config.toml
model = "image captioner"
fusion = "prefix"
decoder_prefix_bidirectional = false
Rows from block 4 of the image encoder of a small image captioner, named by matrix and row number. Rows with one number belong to one neuron. Each number is 128 + 24 x the weight over its row's rms, rounded and kept within 0 to 255. All counts start at 0.
After each neuron's rows are labels from the 100 images, of 14976, where the neuron reaches its largest size: "peak at" is the part of the image that holds the peak; "strongest on" is what is common among them. Only what is clearly more common there than usual is listed. The data: rendered scenes of coloured solids on a plain floor. In brackets: how many of the 100.
# u: gMLP up (value half) (encoder.blocks.4.mixer.u.weight, 288x192), inputs 0-95
# v: gMLP up (gate half) (encoder.blocks.4.mixer.v.weight, 288x192), inputs 0-95
# out: gMLP down (encoder.blocks.4.mixer.out.weight, 192x288, transposed), outputs 0-95

u.233 [103 119 142 116  94 117 133 116  96 109 127 105 135  94 105 160 115 109  99  79 115 139 133 124 105 137 100 155 126 123 109 148  98  83  89 154 127 168 142 142 159 124 118 129 177 162 141 118 145  83 135 129 120 130  90 133 172 156 113 128 104 112 123 144 110 107 104 105 124 140 110 149 112 128 160 106 109 127 144 137  87 107 107 104 170  81 157 110  76 111 139  85 137 141  95 117]
v.233 [130  99 130 167 149 146  94 118 164 174 129 165 124 163 116 158 130 130  92 116 137 126 153 119 102 115 117 124 162 134 125 115 139 166 165 144  99 150 140 121 131 164 152 127 130  84 151 165 125 149 109 142 158 120 144 133 122 194 156 158 138 119 110 122 123 182 101 165 153 143 144 148 142 140 102 134 159 138 147 124 125 121 131 137 119 125  83 115 114 171 131  92 106 138 151 122]
out.233 [132 124 118 110 116 179 136 102 100 120 109 148 147 150  95  79 149 100 108 147 112 109  88 134 165 133 147 103 131 134 121 119 145 131 137  84 120 102 150 150 133 129  85 103  66 135 129 142 135 121 126 108  98 104 134 127 111 113 165 169 146 107 138 110 102 104 154 129  82 108 168 105 131 170 131 166 126 150 127 148 119 174 126 123 102 185 129 158 146 124 113 133  95 167 137 144]
peak at: middle left (44)
strongest on: teal object (48)

u.200 [133 141 121 101 127 107 135 148 118 153 142 154 146 134 111 101 140 140 158 114 137 147  80 109 116 142 135 164 138 102 163 150 118  71 120 112  91 103 104 129 117 125 119 119 178 120 141 114 132 156  91  80 121  76  93 144 145 152 132 137 157 157 132 125  98 106 136 106 139 119 146 144 104 137 129 185 123 132 132 137 151 139 158  96 127 145 110 107 140 109 115 108 187 131 105 121]
v.200 [130 152  96 123 146 131 132 184 165 149 134 155 143  76 123  80 164 154 169 144 106 123 130 111 124  85 106 139 137 141 146 131 103  98 105 153 120 106 123 117 138 125 127 144 130 137 116 176 142 129 119 103 178  92  67 157 137 135 129 142 144 169 134  78 130 146 138 123  87 125 131 121 136 104  84 148  96 112 176 125 109 150 135 111 136 121  90 124 134 110 105 129 146 136 165 142]
out.200 [100 118 168 168 149 101  77 102 109 112 110 108 103 116 163 118  74 137 130 149 158  83 156 143 151 109 107 128 149 152 126 133 133 167  92  86 180 133 160 125 119 139 124 138 103 146 114 114  66 108 134 119 164 132 144 137 143 101 117  91 155 107  85 113 132 110 104 160 163  96 100 161 121 132  89 108 132 112 144 140 119 128 106 161 131 118 130 160 161 111 139 128 105 103 133 159]
peak at: bottom centre (30); bottom right (26)
strongest on: pyramid (29); its colour: green (26)

u.227 [167 133 136 127 128 109 118 137 101 127 103 131 139 147 124 172 163 116 105 127 116 156  76 156  95 124  83 125 111 148 162 152 133 158  97 166 166 120 146 167 135 118  94 143 148  99 115 161 159 134 141 130 131 137 122 113 132 113 100 136  94  74 134 161 129 104 139 113 132 108 116 163 128 120 126 140 151 187 108  75  99 163 136 148  89 108 147  88 134 139 132 147 111 129 140 118]
v.227 [127 130 111 125  87 132 121 118 108 138 123 128 164  99 102 139 125 137 130 114 115 173 121 139  89 147 138 147 126 182 113 129 155 139  94 162 142 109 140 123 187 124 121 136 119 154 106 123 156 107  64 130 102 145  99 114  94 121 142 135 118 158 130 137 147 146 121 156 109 113 110 122 162 132 140 146 122 125 172 157 111 181 141 100  80 142 130 141 148 125 124 117 121 140  75 162]
out.227 [145 134  96  71 111  89 168 168  91 128 118  55 151  97 146 116 134 139 137 126 155 157 150 123 110 129 124 133 156 136  79  92 130 114 126 121 117 122 103  96 116 148 162 126 133 123 114 131 150 147 117 120 100 103 107 128 118 127 147 166  96 143 141 123 132 135 135 117 155 103 141  98 127 166 107 125 155 134 127 134 121 142 150 104 128 170 111 130 133 140 144 140 110 132 132 161]
peak at: centre (50)
strongest on: count: five (51); red object (49)

u.202 [102 156  97 118  90 115 152 153  81 118 141 121 177 109 136 116 109 126 148 129 170 141 163 147 148 167 164 123 148  92 116 142  86 113 111 100 141 107 136 152  91 118 121 128 146 126 144 120 128 125  94  84 168 161 121 170 134 129 135 142 141 102 104 102 146 146 116 118 124 102 149 121 126 104 137 142 130  47 129  78 133 157 138 102 139 156 100 127 118 164 129 133 149 165 150 165]
v.202 [125 161  89 160 115 170 156 125 108 158 143 143  98 160 191  75 105 164 126 136 161 107 112 159 106 140 129 144 132 124 153 140 111 102 107 157 138 125  99 151 141 110 122 153 133  90 110 125 103 116 151 123 128 136 135 108 107 101 112 137 123  77 156 134 136  88 144 127 131  96 149 143 142 129 136  78 133 130 108 123 128  98 112 146 100  88 149 119 129 179  91 174  92 128 123  84]
out.202 [146 109 157 118 153  86  69 118 159 137  95 143 120 109 107 138 126 178 117 178 113 109  78 148 108 102 102 125 130 120 179  98 141 148 154 139 143 141 141 106 151 132 139 112 119 135 148 137 130 149 166 122 113 122 152 105  89 146  46  95  98 128 125 135 120 141 136 144 123 166 140 135 107 156 114 107 128 127 111 183 158  92  94 164  81 144 112 146  96 120 131  97 144  87 113 103]
peak at: middle right (45)
strongest on: light from the left (73)

u.35 [117  97 135 136 133 103 156 172 118 120 119  88 146 128 123 127 154  96 139 133 120 111 175 121 160 163 113 155 124 107 103 151 139  90 124  93 137 130  79 118 160 153 115 100 159 114 140 149 133 183 151 145 115 159 102 114 127 169 111 145  97 160 127 111  95 110 174 124 158 119 136 143 130 117 146 121 110  88 166 137  99 126 122 125  95 150  84  85 137 127 171 130 110 135 112 119]
v.35 [111 112 105 106  92 136 162 126 104 106 134 142 123  98 104 153 143 119 129 146 124 124 151 138 124 116 164  97 140 177 147 146 157  79 118 113 151 134 159 124  67 120 110 135  99  94 130 144 131 119 148 106 133 125 126 124 144 161 130 142 112 150 137 107 101 151 152 125 136 175 152 125 120 148 107 107 124 123 199 166 167 102 162 125 126 137 150 123  99 148 137 132 146 106  94 145]
out.35 [128 159 100  93 109 115 152 105 112 124 120 154 126 103  55 118 122 129 106  93 129 110 120 160  93  97 153 101 120 153 155 115 145 115 158 153 125 139 154 129 121 157 133 144 120 122 113  96 115 107 146 122 102 106 150 133 141  89 129 146 122 141 155 110 164 122 131 125  96 123 163 148 125  85  76 110 127 187 118 119 164 105 153 124  82 130 149 147  97 110 141 136 169 116  99 147]
peak at: middle left (72)
strongest on: green object (68); its colour: green (29)

u.254 [118  76  95 146 111 144 132 111 109 162 149 112 146 123  99 144 155 115 125 150 128 137 107 180 183 110 116 145 105 112 123 133 116 118 137 155  97 129  73 136 121  83 164  84 162 155 144 107 144 141 101  97  92 144 174 121  92 146 113 121 127 136 155  86 115  92 141 125 155 134 170 166 117  77 132 107 142  99  77 118 119 165 123 116 135 137 149 108 120 145 112 101 115 113 141 133]
v.254 [120 151 112 144 102 147 170 166 111 150 107 135  60 153 120  90 127 132  90  94 122 205 103 147  92 111 131 143  64 119 144 152 123 103 162 126 114 142  87  69 150 147 136 103 124 106 119  90 124 121 102 103 143 103 110 150 173 150 131 113  93 136 121 150 134 138 166 123 128 143 133 136 159 127 146 105 129 110 100 105 157 112 115 123 130 118 137 148 133 137 131 142 118 163  88 126]
out.254 [125 142 138 160 176 131 126 154 128 125  90 162 137 114 120 130 141 159 102 112 127 117 109  96  71 121 121 129 139 143  92 127 155 151 116 103 142 131 190 134 143 146 124 132 125 134 112 145 110 112 125 167 172  93  79 133 113 127 146 142 125  97 106 148 129 130 132 110 101 125 100 118 127 202 116 123 102 150 177 132 130 107 109 138  79 137 122 185 127 118 118 142 139 142 105 118]
peak at: middle right (33)
strongest on: red object (87); its colour: red (39)

u.15 [163 120  79 133 137 155 105 143 142 148  92 158 105 150 152 155 134 117 134  98 122 132 121 128 142 102 100 150 104 132 102 111 121 153 104 137 106 132 113 138  90  92 130 131 146 175 145 159 148 160 148 114 135 134 127 107 135 104 148  95  97 110 107 112 141 118 140 115 125 112 107 129 122  81 114  83 128 114  80 126 139 122 156 138 139 107 127 126 127 139 135 133 147 117 174 129]
v.15 [128 150 100 104 128 117 119 173 125 120 129 102 106  65 154 119 107 115 129 178 133 108  70 124 146  72 139  89 177 130  78 110 157 128  97 125 131 153 141 139 127 112 143 137 114 120  85 116 151 113 124 106 133  84 112 179 136 157 159 132 113 115 150  92 104 154 141 104 108 115 145 143 147 149 138 169 111  93 121  53 151 161 124 128 119 169 118 120 117 101 153 121 116 104 140 108]
out.15 [101 126 184 139 112 117 164 140  91 138  85  99 168 104 107  96 111 118 124 103  89 107 106 133 123 136 143  88 131 176 131 108 115 144 127  81 158 141  95 119 146 117 123  95 144 118  96 111 122 174 131 133 134 104 125 137 169 113 170 170 119 132 182 103 105 122 152 135 138 118 154 139 167 142 141 118 152 124 140 161  67 107 159 188 154 127 130 117 123 106 122 137 158 131 112 114]
peak at: bottom right (58)
strongest on: light from behind the scene (53); bumpy ball (33); spring (31)

u.285 [ 96 120 136  76 129 122 110 100 160 134 104 153 129 162  93 115 114 144  78 136 115 140 164 119 121 142 164 100 139 156 110 113  98 132 150 146 150 109 164 161 119 115 104 138 107 104 104 125 144 139 157 128 141 121 131 114 104 100 128 139 121 173 100 133  76 147 116 100  93 105 123 134 151 140 106 120 113 147  82  96  93 121 136 137 173 137 131 117 189  93 107 151 151  70 121 168]
v.285 [147  91 151 125 165 171 131 147 144 145 154 133 142 108 164 155 137 143 135 130 139 140 136 153 129 151 113  74 147 107 146 109 139 118 133 122 135  67 151 152 108 130 127  85  88 127 152 120 124 142 125 132 190  95 125 149 127 157  93 112 120 136 134 115 123 134 109 113 133 125 156 125 164 116 111 147 138 161 178 179 156 136 136  90 110 164 128 143 110 143 147  95 160 159  86 151]
out.285 [135 130 134 162 127 123 115 154 103 118 149 127 132 110 109 133 111 151 113 105 181  98  92 157 112 131  83 132 131 133 180 148 147 115  93 125  56 114 123 118  88 162 113 142 162 163 178 100  99 118  86 128 111 135 155 143 127 152 118 111 183 137 104 135 130 149 138 113 143 169 119 138 121 105 128 130 117 132 176 157 124  93  94 178 109 146 121 168 135 124 162  99 157 161 117 108]
peak at: middle left (54)
strongest on: red object (88); its colour: red (47)

u.145 [123 130 138 132 132 154  94 134 166 120 125 141 187  98 117 104 119 127 137  93 159 175  79 138  74 133 123 108 112  85 134 132 154  93 156 145 136 151 124 140  96 126 121 114 173 149 132 150 143  98 132 113  87 131 122 136 127 131 110 166  82 134 169 115 156 117 165 130 145 126 146 185 116 127 107 144 156 121 117  89  85 122 120 142 120 146 128 134  95 136 123 112 143 153 163 125]
v.145 [139 108 107 125 136 126 108  91  65  99 144 123 166 103  90 109 119 117 119 116 138 182 155 175 122 168 116  86 175 112 109 109 157 150 129 108 155 181 133 141 105 127 137 108 148 110 106 127 125 111 116 125  61 110 111 147 152  99 112 142 120 173 129 167 142 120 123 125 103 127 163  98  87 145 142 122 132  85 184 116 136 136  99 132 124 135 128 151 130 142 108 105 147 114 128 104]
out.145 [161 147 104 127 177 154 129  97  66 123 159 107 127 116 120 153 130 103 111  92 126 100  98 104 177 111  91 113 137 149 153 132 134 141 118 143 133 186 150 112 116 137 130 148 127 118 113 102 126 136 112 112 100 111 100 202 119 151 118 104 110 122 125 191 151 177 165 126  94  87 153  99 142 118 146 126 135 128 116  90 127 145 149 121 140 139 121 134 141 104 118 103 146 155  90 106]
peak at: centre (36)
strongest on: count: five (47)

u.178 [117 161 149 148 183 130 116 127 174 137 118 129 105 122 144 117 163 180 104 132 158 130 121 123 138 123 100 169 130  98 118 109 116 139  93 144 142 135 130 135 160 139  98 107 104 122 152 134 105 120 126 140 144 133 104 133 126 157 150 139 176 124 135 118 131  90 119 127 155 111 124 143 139 179 135 184 108 163 156 131 136 119 162 176 111 127  94 143 124 162 126 104 112  88  74 163]
v.178 [112 162 139 103 150 123 105 129 150 109 143 101 193 140 129 135 128  90 147 133 124  86 145 129 139 105 163 132 121 149 107 119 134 157 105 132 124 121 146 169 136 140 164  85 151 113 109 110  88 155 139 149 127 106 138 138 120 135 131 121 149 152  88 122 136 120 117 119  92 149  91 104 127 109 137 125 126  90 122  99 120 117 123 160 171 139  73 149 133 120 131 102 182 168 121 110]
out.178 [118 105 154 123  99 169 109 110 113 147 109 121 126 114 131 124 123 143 146 131 125 127  95 111 130 112 130  90 158 126 143 146 134 200 160 120 103 107 123 110 115  86 124 159 154 139 143  76 152 105  95 175 137 120  92 119 112 147  92 134 120 119 151 134 162 120 169 104 126 162 150 142 176 182 117 116 113 106 133 122 135 126 126 174 158 136 152 117  92 112 139 110 117 150 112  78]
peak at: centre (37)
strongest on: red object (75); orange object (48); count: five (44); jack (32)

u.221 [143 180 117 156 148  70 132 155 120 119 150 122 109 102  76 107 116 140 102 131 124 118  94 148 147 134 112 125 119 139 115 149 103 123 111 149 125 111 145  96 137 118 154 109 146 133 141 106 126 156 157 135 149 133 122 100  95 153 118 136 165 177 149 180 112 132 119 103 158 119 115 128 104 165 143 158 155 150 103 160 132  83 127 152 102 145 161 150 141 121 175 152 131 102 135 156]
v.221 [ 92 152 102 128 171 186 100 139 119 145 141 109 160 144 154 129 122  75  94  89 128 110 150 147 101 143 120 133 137 101 155 153 130 163 123 124 163 124 109  93 110 165 118  81 172 138 150 133  99  88 121 128 138 118 127 111  98 101 174 148 137 124  61 110  85 112 132 131  96 114 109  92 119 129 114 115 132  97 136 130 130 119 149 122 101 111 109 151 143 128 133 140 126 151 120 116]
out.221 [118 107 194  95 107 152  96 131 150 133  90 108  98 105 118 127 166 128 125 166 110 146 148 126 120 150 126 117 125  97 150 108 106 125 121 117 165 180 129 150 149 112 115 125  76 130 142 128 127 137  66 144 115 110 116 161 120 113 122 123 108 108 136  97 156 140 157 181 123 138 143 147 122 103 149 110 107 106 127 115 116 129 125 116 120 108 117 126 105 135 112 100 117 118  97 130]
peak at: middle left (55)
strongest on: count: four (41)

u.219 [107  90 120  94  89  90 125 138 101  73 124 115  94 125  86 104 121 133 123 161  85  93  93  84 128 129 100 142 107 158 130 100 148 124 103  91 103 124  87 110 140 132 150 116 122 103  88 129 146  68  97 131  96 126 111 118 164  99 135 162 133 109 136  65 107 125 117  93  89 132 128  60 148 136 144  95 128 120  84 148  97 124 124 114 144 106 101 125 130 124 112 155 122 120 135 116]
v.219 [ 79  87 154  93 155 131 114 133 181 116 114 131 126  87 107 127 123 126 137 161 136 141 145  99 125 144  97  97 168 137 138 148 112 136 148 150 100 124 129 147 110 133 130  90 127  99 147 141 150 124 103  91 109 141 138 147 160 107 135 146  86 140 120  92 125 131 134 112 144 125 128 144 181 129  84 100 122 136 145 119 138 162 119 101 129  87 119 153 121  94 127 126 104 150 152  89]
out.219 [125 116 141 140 149 151 108 113 134 116  94 114 140 158 116 144 142 151 149  81  71 115 139 111 114  86  69 112 147 136 108 102 124 172 175 135 133 128 121 137 148 111 127 125 164 163 138 140 138 145 145 129 101 141 127 131 122 158 125 155 103 122 150  70 126 126 132 151 159 115 132 146  93 111 123 150  87 159 145 117 137 124 116 157 159 167 136 158 130 107 137  88 137 115 165 138]
peak at: middle left (31)
strongest on: sphere (32); dome (29)

u.120 [108 133 152 128  95  99 144 154  95 171 119 150 130 128 131 130 141 137 142 148 124  96  81 123 142 140 138 134 135 152  85 118 119 119 132 132 134 141 126 117 121 107 121 100 138 165 142 105 128 106 135 121 133  95  88 126 106 171 121 125 169 145 121 115 137 118 133 135 137 170 118 201 108 103 161 106 133 166 134 147 102 132  92 106 109 119 126 133 124 129  95 146  83 103 138  68]
v.120 [175 155  85 137  96 116 134 120 153 123 142 165 124 142 119 139 136 111 102  90  96  88 119 107  96 133 132 105 149 144 124 133 115 115 151 136 117 144 119 148 142 132 147 107 126 120 172 142 106 116 119 111  94 123  71 140 127 114 135 121 127  69 121  97 148 122 126 171 142 126 101 138  89 157 138 103 137 107 149 152 125 145 157 123  95 126 144 136 123 136 112 146 155 157 113 138]
out.120 [ 88 105 110 153 140 106 113 139 147 124 130 125  87 145 130 138  81 175  92 156 145 140 138 135 100 124 139 174 117 122 165 110 144 107 143 173 126 116  96  99 118 119 111 141  79 146 154 131 134 127 142 141 116 136 160 121  92 116 138 171 177  80 139  93 167 110 127 118 146 147 159  92 124 123 109 153 121 126 156 150 128 117 111 181 134  97 132 118 103  90 162 112 120 140 138 149]
peak at: centre (40)
strongest on: light from the right (86)

u.175 [115  78 105 164 176 158 124 142 123 117 107  91 111 153 122  90 122 105 109  92 126 131 127 138 128 150 135 121 121 113  73 101 150 143 126 101 133 112 131 130  98  95 154 139 135 194 121 106 111 134 134 134 117 159 136  93  92 152 108 121 126 131  92  88 149 109  66 139 104 110 131 117  98 132 126 140 111 133 151 131 133 164 148 138  93 112 170 133  84 101 105 103 125 145 152 127]
v.175 [151 108 120 138 106 157 130 117 137 136  99 136 107 143 118 140  93 138 142 136 110  82 110 107 143 154 172 118 147 130 140  94 113 102 122 103 141  97 117 116  93 126 128 136 135 159 113 151  94 114 113 124 141 142 122  89 122 108 138 106 149 172 163 105 163 144 139 163 114 148 121 129 160 136 109 101 160 142 116 136 106 136 123 131 124  90 108 149 106 120 117 147 161 147 160 102]
out.175 [128 127 141 125 102  70 162  98 129  93 147 119 111  75 130 120 137 127 102 101 138 129 100 104 110 118 118 177 149 109 131 124 137 127 141 169 123 122 124 109 154 149 101 115 166  83 150 157 149 124 138 113 126  93 136 151 108 134 158 153 151 105 121 170  96 148 147 133 138 151 132  78 133 141  85 106 120 143  76 146 119 117 121 122 169 143 121  80 132 133 144 130 151 100 133 124]
peak at: middle right (65); top right (25)
strongest on: count: five (53)

u.278 [162 151 137 154 147 121 135 196 133 133 129 180 126 151 178 160 112 120 128 157 128 127 150 129 150 128 155 113 127  98 162 139 132 143 132 164 155 158  94 119 126 121  99 103 135 109 173 154 113 138 200 120 153 113 137 113 119 128 128 150 102  57 114 129 126  96 103  91 134 102 140 139 168  95 126 151 137 122 147 167 115 110 139 117 154 124 102 143 132  70 168 164 118 165 145  89]
v.278 [148 148 127 151 143 136 115 129  82 130 148 105 132  70 198 110 135  88 151 114  92 133 127  98 136  72 116 163 137 124 109  97 133 128 109 123  94 133 141 142 134 129 144 158 144 149 111 140 148 104 144 151 140 143 147 102 152 135 117 117 160 129 108 138 139 105 118 149 117 158 122 114 102 112 131 104 149  93 115 158 128 122 133 118 118 102 107 171 129 144 124 132 128 107 118 136]
out.278 [100 132 129 104 152 107 119 147 153  63 104 110 157 118 101 163 119 149 155  68 146 119 117 195 139 126 121 116 149 148 139 133 130 127 125 121 158 139 138 152 111 144 130 152 177 152  87 144 176 115 132  84  78 126 125 157 126 158 111 104 112 156 146 131  99 119 143 152 139 180 120  98 126 137 139 120 169 151  87 135  80 128 161 118 141 139 136 151 152 152 107 109 139 122 151 117]
peak at: middle right (33)
strongest on: grey object (72); its colour: grey (44); cog (37)

u.72 [131 119 143 141 102 158 139 127  82 119 125 136 134 100 154 101  94 130 111 124 160 110 125 144 100 157 148 138 120 127 136 145 121 156 119 140 115 165 140 145 116  91 121 133 121 119 149 107 102 151 109 118 129 159  98 159 138 145 104  97 125 100 137  89 154 122 128 104 136 136 123 164 101 114 127 143 100 156 117 122 140 141 120 138 108 144 136 116 118  75 143 118 155 114  83 141]
v.72 [170 111 134  94 158 100 121 157 134 116  94 150 115 155 141 110 125  84 162 136 158 122 143 149 116 156 157 108 150 123 162  55 141 146 130 116 147 164  92 110 152 120 138 132 121 119  83 111 122 198 126 147 126  98 110 125 106 111 110 100 110 123 154 140 111 145 125 113 137 126 170 151 160 160 105 173 183 125 163 139 116 134 132 122 189 183 114 132 134  97 135 151 131 111 140 193]
out.72 [140  87  64 135 131  94 137 116 130 153 131 111 102 153 117 156 145  97 146  85  86 122 163  68 165 114  91 159  98 130 108 105 136  86 143 101 110  84 147 110 140 139 101 102 151 157 120 114 130 116 148 154 132 106 158  97 129 114 138 156 126 156 124 183 128 179 157 147 136 116 130 119 124 163 112 101 149 106  89 155 112 105  94 119 148 133 130 105 156 177 100 107 143 153 150 128]
peak at: centre (35); middle right (29)
strongest on: green object (68); count: five (43); its colour: green (26)

u.69 [165 170 119 121 100 153  94  81 109 130 114 116  98 132 152 129 112 156 151 106 123 109 128 137 104 149 115  71 168 117 160 158 138 138 100 124 100 153 160 174 129 132 123  98  91 141 126 135 152 127 137 120 130 153 127 177 144 103 100  95 108 133 153 125 175 156 130 131 119 101 143 131 131 130  96 165 140 126 162 119  91 121 133 171 157 121 165 135 134 126 121  90 143 119  93 138]
v.69 [152 158 137 115 108  92 154 110 139 145 130 166 165 124 111 137 110 139 138 154 134 110 125 155  90 156 149  90 101 149 125 130 104 103 111 133  85 125 122 159 158 179 102 141  91 138 159 121 162 121 144 174 129 163 118 125 128 156 138 109 146 145 119  97 156 117 133 119 107 138 112 102 120 112  97 170  88 106 147 179 160 118 170 153 103 138 119 124 124 138 112  82 165 107  94 137]
out.69 [125 117  89 159 135 104 155 153 131 139 154 110 165  96 134  99 160 128  84 138 122 137 144  63 104 105 111 173  95 164 130 129 138 109 145 129 152  80 112 122 143 139 137 126 191 138 149 112 114  96  96 149  77 118 140 111 104 105 188 140 141 123 146 120 105  79 128  95 166 153 132 140 106 108 140  96 113 142  98  98 123 134 100  55 129 157 114  88 129 143 142 159 128 153 130 110]
peak at: centre (37)
strongest on: blue object (59); count: five (41); its colour: blue (35)

u.169 [ 76 147 121 108 130 137 136 135 101 131 144 136 148 132 151 129 156 142  95 121 130 141 139 141 141 143 121 118 132 152  80 105 125 136 104 139 113 129 154 121 108 108 137 158  98 103 112 126 186 134 130  99 151 145 131 113 106 105 158 126 130 125 131 124 125 132  81 109 133 111 166  96 128 150 143 107 141 143 146 128 143 149 113  98 149 133 125 124 103 126 148 137 150  99 161  82]
v.169 [142 140 167 129 115 150 133 154 132 134 187 125 124 159 142 115  83 122 125 104 116 132 142 117 140  63 113 144 138  92 146 151 132 141 147 113 176 130 111 172 167 214 113 150 104 147 141 125 135 133 107 148  99 126 140 133 118 115 118 129  85 103 131 128 128 113 112 129 186 118 152 132  98 128  80 141 126 135 120 136 145 142 122 158 161 161 144 132  91 151 135 146 143 144 160 150]
out.169 [ 80  93 131 115  90 111 165 112 113  99 127 180 131  95 118 163 153 109 141 133 142 143 126 112 130 111 164 153 120 154 160 173 117 140 127  80 117 101 115 131  90 121 122  99 139 122 127 153 121  97 128 129 153 162 130 127 123 100 142 144 107 123 149 152 123 167 138 147 126 113 152 131 161 154  83  90 129 108 107 151 130 132 109 105 125 103 127 106 149 145 155 114 109 167 144  73]
peak at: bottom right (37)
strongest on: blue object (48); count: five (43)

u.273 [142 133 115 118 112 147 144 156 133 138 101 124 109 152 136 147 110 128  90 145 109 132 103 137 134 146 109  93 129 177 152 107 144 105 142 108 104 135 110 130 147 135 110 158  77 164 129 133 153 136 144 158  92 195  71 115  94  93 101 101 116 174 165  84 102 128 135 107  92 123 117 115 160 109 157 161 139  92 127 127 149 123 113 135  96 157 121 141  85 109 137 136  93  47 160 131]
v.273 [138 112 107 110 146 135 188 150 144 123 106 117 167 153 161 155 141 160 115 131 164 115  98 171 132 141 105 124 141 131 132 154 114 149 152  81 135 127 120 155 147 158 137 106 145 181 107 143 172 160 153 101 118 158  86 122 128 127 129 141 136  85 135  84 117 129  99 133 136 118 125 155 108 136 137 159 161  76 139 142  99 143 177 121 126 112 135  93 130  85 118  99 176 128  86 146]
out.273 [ 71 141 179 120 112 123 112 123 126  93 104 132 128 164 147 110 140 111 144 104 194 137 139  96 199 192 132 101 137 131 108 114 118 146 106 136 140 143  97 147 104 122 120  88 153 118 100 121 109 167 126 165 103 118 125 107 160 170 100 129 114 110 108 144 179 128  79 166 123 137 152 132 148 113  98 154 130 116 128 139 118 116 154 182 169 136 119 146 168  87 138 132 135 155 122 147]
peak at: centre (38)
strongest on: teal object (60); cog (37); tube (32); its colour: teal (32)

u.30 [114 133 128 138 120 135 144  99 176 156 112 118 134 125 167 121 107 151 124 103 152 161 146 166 119 134 150 112 155 138  90 127 160 135 156 129 160 128 192 130 105 122 123 114 138  90 128 141 131  92 113 163 148 157 132 145 138 105 144 151 107 111 155 138 141 149 108 100 152 154 159 132 123 132 128 122 125 175 123 170 153  84 132 175  95 116 117 133  97 160 150 151 113 138  82 123]
v.30 [ 99 113 127 101 170 114 104 149 144 151 100 110 136 121 126 127 146 126 127  85 124 120 145 164 107 140 159 130 133 113  86 162 103 182 161 127 127 156  97 104 121 119 123 120 147 132 137 132  95  98 155 117  97 126  96 156  70 127 137 137 153  98  97  90 161 112 115  92 154 105 176 127 142 133 114  96 120 132 144 155  93 113 133 142 138 140 130 107 136 158 117 133 161 147 103 137]
out.30 [137 174 102 100 161 153 161 178 145 132 114  88  99 118 115 107  71 139 156 135 131 123 141 123 114 111 141 137 147 100 101 105  94 184 124 137 135 120 136 111 159 133 161 143 138 153 147 114 169 144 146 168 109 128  92 111 114 120  94 117 120 131 147 143 124 101 129 130 121 138 171 120 130 160 137 115 107 140 104 101 129 108 105 129  94 144 117 164 134  96 155  69 142 115 184 154]
peak at: middle right (32)
strongest on: purple object (65); pink object (60); count: five (43); its colour: purple (31)

u.264 [130 136 153 106 101 114 128 113 144  66 107 121 179 159 146 137 147 139  88 145 121  78 126 135 165 154 119  79 169 147 133 103 144 163  92 129 126 167 134 101 109 122 135 129 120 139 120 157 161 154 144 138 128 147 199 138 153 134 123 131 172 130 103 152 105 124 141 123 124 144 127 101 148 127  84 134  91 109 100 129 131 143 146  93 130 132 138 122 115  87 107 118 128 116 182  91]
v.264 [ 93 117 106 123 109 113 103 137  87 142 143 141 124 141 174 132 115 119 120 104 108 136 136 171 134 153 115 171 121 153 129 133 131 171 108 126  91 129 149 117 117 120 105 155 127 110 120 130 143 110 117 137 133 194 114 128 100  97 143 145 143  66  95  92 122 127 128 142 125  86 148 103 138 135 145 120 104 148 150  94 152 123 122  83 148 109 132 133  84 111 161  89 117 197 110  60]
out.264 [107 106 138 151 137 127 141 169 131 141 127 142 152  66 110 149 113  90 122 121  77  96 107 134 148  73 104 120 111 123 122 108  91  94 131  72 126 112 129 158 148 125 128 167 127  98 105 112 120 102 112 125 111 126 123 127 146 115 115 121 130 155 128 117 145 131  84 140 112 148 115 123 149 116 133 136 129  94 149 140 116 123 133 129 115 138 142 117 123  99 119 150 126  99  96 130]
peak at: middle left (37)
strongest on: white object (60); grey object (60); count: five (47); its colour: grey (31)